Weights of a small autoregressive pixel model.
Model: 4.02M parameters, arch transformer_decoder, width 256, layers 6, norm layernorm, activation geglu.
Rows from block 2 of a small autoregressive pixel model, named by matrix and row number. Rows with one number belong to one neuron. Each number is 200 + 30 x the weight over its row's rms, rounded and kept within 0 to 999. All counts start at 0.
After each neuron's rows are labels from the 100 images, of 14848, where the neuron reaches its largest size: "top examples" is what is common among them. Only what is clearly more common there than usual is listed. The data: small renderings of single solids in any pose.
# gate: MLP gate (model.blocks.2.mlp.gate.weight, 512x256), inputs 0-85
# fc1: MLP up (model.blocks.2.mlp.fc1.weight, 512x256), inputs 0-85
# fc2: MLP down (model.blocks.2.mlp.fc2.weight, 256x512, transposed), outputs 0-85

gate.137,176,159,187,214,212,190,193,227,161,183,251,191,182,165,142,250,141,214,229,194,195,157,212,197,206,235,206,177,198,181,180,241,233,198,193,174,169,168,238,92,188,199,222,227,196,215,198,136,233,248,211,183,227,238,242,188,246,212,205,195,155,202,193,201,241,266,182,258,177,178,183,192,219,222,240,195,241,179,138,213,193,191,152,186,234,191
fc1.137,220,199,131,196,135,163,147,195,247,198,176,243,150,196,182,196,228,234,207,172,189,218,193,206,211,189,209,202,207,208,187,182,237,279,197,267,204,218,165,213,214,178,196,190,169,180,202,196,220,211,259,179,211,234,228,200,221,184,202,153,208,215,174,185,172,145,239,186,246,212,223,217,189,167,166,185,181,231,207,219,239,230,230,162,149,138
fc2.137,192,184,249,241,190,223,232,190,245,205,178,205,187,228,203,186,169,246,232,227,178,190,225,296,247,201,275,178,193,173,156,195,245,181,202,202,230,208,219,184,196,203,171,225,163,207,176,188,231,174,207,194,200,185,234,245,232,165,179,230,227,195,214,186,211,214,227,196,192,196,153,169,145,228,188,184,133,185,183,268,177,193,197,145,136,227
top examples: jack

gate.393,205,193,221,182,211,210,204,211,200,157,224,185,280,172,209,220,175,228,210,245,118,233,257,195,242,175,222,226,225,220,198,201,182,225,196,163,229,171,233,222,228,160,185,234,189,178,268,243,228,227,194,217,219,210,218,221,189,182,228,214,190,252,199,180,194,177,200,197,168,244,235,167,237,173,163,208,223,207,228,186,242,233,167,178,175,201
fc1.393,190,173,231,228,250,196,216,214,185,226,193,199,167,195,194,212,166,216,236,218,232,221,149,202,196,165,191,171,185,213,192,193,216,152,210,184,160,146,199,188,147,222,201,160,200,221,176,187,181,170,233,217,203,215,204,186,124,191,193,222,177,199,206,185,205,175,208,173,210,180,208,176,218,239,175,152,179,183,150,225,171,189,217,120,208,223
fc2.393,194,269,173,183,231,173,214,194,148,179,184,180,192,193,188,258,180,218,232,155,144,170,197,232,204,184,241,215,207,228,199,191,139,182,185,170,192,204,218,209,185,194,192,203,183,210,206,223,207,234,183,250,233,220,261,227,200,157,215,192,148,239,183,184,220,204,216,252,226,165,239,156,238,156,151,184,244,145,211,183,223,216,167,151,207,195
top examples: red

gate.176,201,202,172,153,204,208,171,271,196,208,208,240,189,182,147,197,183,214,223,201,166,204,172,240,138,238,147,194,210,175,180,150,160,212,156,239,185,185,143,167,267,141,238,167,230,223,186,170,222,202,246,205,193,205,172,215,244,227,228,161,212,230,178,191,171,175,203,188,221,175,245,221,242,202,221,225,196,167,196,111,184,180,220,155,189,194
fc1.176,137,230,187,202,262,179,217,219,194,179,192,184,189,181,151,198,291,246,217,210,147,190,235,221,140,179,174,225,220,197,222,163,161,213,194,185,214,158,141,211,223,164,164,167,208,192,200,224,191,222,233,162,183,202,189,196,257,236,231,175,205,197,259,207,178,214,153,228,180,170,242,208,233,189,186,177,205,219,189,189,204,200,215,217,159,308
fc2.176,137,177,234,178,205,175,194,270,203,170,149,203,224,188,202,172,210,230,154,191,149,258,192,235,230,203,210,203,220,160,185,200,231,185,178,210,136,250,185,211,163,201,202,264,179,225,261,198,268,274,157,177,176,150,204,224,158,214,199,199,226,219,201,242,216,216,194,201,175,214,183,196,169,188,178,194,222,268,204,179,153,147,139,183,192,193
top examples: jack

gate.279,194,136,200,198,166,200,263,129,221,232,191,212,178,184,182,157,172,229,160,201,226,153,206,194,200,197,194,235,153,244,201,196,249,187,191,200,223,190,200,229,161,141,193,216,178,223,142,229,233,208,224,166,222,165,173,207,176,221,160,220,161,226,164,232,184,183,161,181,188,250,270,192,208,214,190,227,175,205,187,202,150,152,174,209,262,206
fc1.279,147,217,181,200,207,244,221,209,202,267,261,226,220,207,169,159,159,154,179,184,177,184,226,164,119,199,225,197,189,208,193,223,197,144,187,169,208,177,191,118,226,190,206,111,159,225,235,195,233,158,231,222,240,182,226,193,184,196,215,189,201,229,236,183,218,230,166,143,251,175,205,209,191,224,208,183,202,183,221,291,180,192,179,171,186,221
fc2.279,182,200,188,227,181,209,198,180,142,215,212,220,182,168,211,181,246,220,170,179,186,260,217,231,194,199,164,222,263,173,191,200,199,271,152,232,249,241,156,204,158,157,211,187,208,157,232,210,197,182,217,252,185,198,230,231,212,159,191,169,146,142,140,173,257,219,208,212,173,211,167,167,161,225,234,214,243,155,222,206,202,182,267,194,179,204
top examples: striped

gate.474,213,206,191,229,233,207,213,192,195,268,153,237,273,247,230,216,168,233,191,203,209,181,183,246,236,190,151,123,201,200,204,195,260,192,176,199,160,189,171,233,186,142,208,264,224,173,192,234,182,220,282,246,213,184,178,231,168,228,182,233,172,213,183,199,204,171,240,200,208,185,224,204,186,211,211,192,205,170,149,162,189,161,226,199,220,173
fc1.474,238,242,214,186,259,171,185,137,261,171,208,206,186,232,234,206,216,211,226,167,171,232,227,229,194,174,221,193,156,178,191,267,239,166,220,225,220,181,173,178,203,196,175,185,178,189,224,182,175,174,196,153,184,173,228,197,212,195,206,174,139,188,194,94,153,203,121,207,160,207,244,176,238,232,180,181,245,179,198,164,228,178,197,238,176,153
fc2.474,224,208,225,187,188,191,190,210,219,190,193,192,257,193,231,187,175,195,170,149,187,154,164,176,218,225,162,150,189,189,174,184,189,209,177,271,206,146,213,226,193,195,182,199,191,202,181,208,175,175,238,191,210,175,185,232,173,199,177,190,175,181,152,206,217,202,160,207,179,208,199,150,134,154,230,148,200,124,158,265,202,216,201,237,146,193
top examples: red

gate.442,207,148,214,226,234,192,161,230,210,180,166,181,229,189,177,120,217,182,231,203,231,140,166,178,187,187,206,229,213,236,183,257,176,177,226,211,211,183,192,225,237,219,236,209,254,234,249,225,207,175,287,184,190,217,195,143,175,208,210,168,168,191,195,200,223,167,209,229,131,184,215,223,136,180,204,194,216,137,186,203,207,162,200,178,133,188
fc1.442,254,164,283,196,191,226,199,178,159,200,214,216,221,201,168,164,190,160,193,174,220,187,185,259,205,199,163,162,282,191,193,197,230,207,192,241,272,212,203,166,161,199,224,218,199,218,141,184,160,224,180,211,190,227,175,137,195,179,184,196,194,198,145,194,198,223,223,219,166,213,161,223,194,209,226,252,138,131,242,203,157,178,214,175,138,205
fc2.442,228,200,152,172,128,217,221,185,200,294,206,185,222,220,242,230,173,222,284,191,220,276,188,179,146,249,165,236,152,215,247,197,212,213,175,209,258,141,219,131,207,194,249,246,178,174,174,174,173,199,198,224,178,192,195,229,193,210,143,183,188,233,225,216,232,161,187,222,197,206,226,211,186,170,152,186,195,163,232,189,174,214,257,143,192,196
top examples: teal

gate.287,198,226,158,226,205,212,172,187,205,225,213,187,173,230,206,209,230,204,199,142,184,245,199,210,176,264,134,239,247,229,238,201,180,177,131,239,187,186,178,180,272,150,235,197,145,175,202,176,228,232,195,253,213,183,185,199,187,216,203,132,150,202,301,227,227,202,190,199,272,255,181,143,152,193,238,141,154,183,225,204,174,168,260,177,181,184
fc1.287,211,262,213,211,208,184,180,139,229,121,220,190,191,203,192,188,172,187,240,198,223,208,222,189,219,166,261,215,220,180,307,162,197,215,214,201,173,230,233,177,184,213,132,196,192,183,215,170,150,223,185,210,161,142,212,217,217,198,226,199,214,204,192,211,211,178,164,247,245,210,243,248,131,200,169,215,176,191,261,212,214,240,182,214,273,234
fc2.287,186,244,216,274,186,207,186,176,198,225,198,157,162,254,200,165,211,204,171,211,170,230,209,225,153,258,260,200,189,199,173,202,247,194,104,212,165,241,224,211,199,147,180,207,185,197,162,261,205,205,230,210,205,193,202,222,142,213,200,146,191,194,234,223,183,227,225,242,199,193,205,149,242,187,204,180,168,215,209,178,135,146,181,166,170,170
top examples: striped

gate.412,149,158,233,229,206,222,185,191,209,224,124,214,204,226,208,227,144,212,185,221,254,181,181,187,223,226,174,162,211,223,172,206,174,236,179,215,205,184,204,196,168,250,201,227,232,197,187,242,176,225,214,166,221,266,144,186,188,148,198,203,164,145,134,213,212,186,137,220,215,216,211,215,134,199,200,177,154,223,218,193,174,186,203,202,202,204
fc1.412,198,192,155,256,184,235,171,201,213,201,175,222,177,241,225,191,221,203,209,193,223,158,256,224,144,236,178,160,132,239,190,221,223,171,182,184,227,273,202,188,198,222,175,178,167,210,244,168,166,206,193,202,230,176,170,212,182,212,187,224,189,176,210,189,162,214,228,267,213,164,158,213,207,261,221,203,217,201,167,197,216,189,188,198,214,231
fc2.412,183,165,165,264,173,217,182,242,224,178,193,181,174,212,276,157,186,203,140,129,198,196,245,211,282,219,150,192,207,197,168,175,163,225,184,161,231,192,217,184,225,207,175,201,177,225,233,234,231,189,236,236,232,157,217,200,215,230,196,175,201,160,202,146,193,224,163,200,216,197,224,183,244,165,209,133,198,226,205,248,186,153,203,228,194,221
top examples: red; orange

gate.467,164,197,200,167,180,212,234,247,162,194,153,203,223,221,203,203,208,206,206,260,221,175,262,186,262,224,235,169,239,152,260,222,236,196,168,175,221,184,201,191,250,213,266,188,254,152,194,195,198,193,200,213,176,218,204,176,220,195,176,164,238,199,192,227,151,212,173,198,223,195,159,172,168,205,184,205,247,176,204,222,241,192,238,200,187,207
fc1.467,223,210,220,132,165,210,235,225,206,196,229,224,163,166,172,169,224,243,189,227,202,190,149,206,264,187,224,224,243,204,207,173,236,157,176,139,251,204,227,191,192,223,220,199,232,225,198,221,216,205,149,180,148,242,168,196,211,151,207,182,236,195,219,228,195,203,189,207,212,230,175,221,212,233,195,213,265,130,197,172,181,242,306,207,220,184
fc2.467,226,234,205,215,144,204,215,219,216,201,173,147,255,188,205,161,220,154,140,219,185,230,225,253,140,157,220,213,191,158,249,183,193,184,210,181,195,196,224,196,223,233,230,162,228,201,184,174,245,169,238,158,168,222,123,176,201,196,222,154,178,193,154,198,223,193,235,248,166,237,216,195,225,217,179,157,166,161,225,192,176,202,188,149,189,213
top examples: teal

gate.323,161,152,194,231,207,218,277,236,154,178,198,215,229,229,198,197,195,219,221,211,209,220,213,224,185,248,210,191,178,147,234,196,166,200,150,166,195,252,235,239,212,208,218,201,253,141,180,186,210,164,118,221,140,182,190,213,260,241,211,230,206,213,220,215,209,145,180,200,227,158,206,207,150,195,182,179,176,175,161,208,222,187,202,217,214,201
fc1.323,184,123,183,268,206,233,167,161,213,258,208,217,202,223,187,201,267,168,200,172,232,228,144,200,187,205,220,202,185,226,228,181,236,218,232,181,251,122,199,199,233,241,216,194,207,189,238,204,201,212,159,186,208,204,191,199,187,179,232,170,235,213,215,209,200,209,143,186,181,181,123,189,168,230,211,170,266,174,188,181,226,185,133,214,230,199
fc2.323,220,243,190,160,207,215,186,220,255,192,212,191,211,244,223,249,203,214,195,203,193,193,217,207,234,201,256,224,229,187,211,202,223,210,221,260,210,242,168,154,208,171,169,196,182,167,180,144,225,241,210,256,231,160,193,243,227,201,202,178,160,199,229,192,184,175,227,185,164,260,250,216,209,202,186,209,163,173,268,243,169,201,224,199,191,255
top examples: jack; star block

gate.296,168,172,208,217,207,227,189,214,220,214,224,205,227,197,149,187,205,217,216,209,184,211,161,208,152,210,246,169,176,196,180,142,185,206,174,150,133,176,184,247,168,204,187,228,191,209,196,219,155,172,209,180,225,198,211,232,255,212,225,211,181,237,229,213,255,209,229,128,228,192,176,177,179,188,237,213,190,147,215,155,190,226,204,195,169,171
fc1.296,158,232,188,212,240,207,204,191,202,202,213,213,222,182,208,183,206,163,186,225,237,199,192,210,176,230,197,245,182,206,247,227,178,212,156,260,207,195,157,206,218,152,210,211,164,177,213,194,197,187,204,168,158,220,177,221,217,162,206,197,231,130,180,171,225,229,186,189,208,215,135,225,187,216,157,193,221,166,185,205,149,201,211,246,259,181
fc2.296,200,217,211,203,182,193,153,201,179,259,222,176,210,203,256,147,243,198,209,204,200,187,161,199,197,192,154,202,149,178,202,211,221,191,165,178,220,246,225,203,200,191,177,177,145,197,213,158,192,160,174,191,202,168,132,179,182,226,234,161,229,192,200,209,187,220,225,198,223,173,180,225,226,158,205,204,229,234,231,245,138,181,232,206,231,138
top examples: red; orange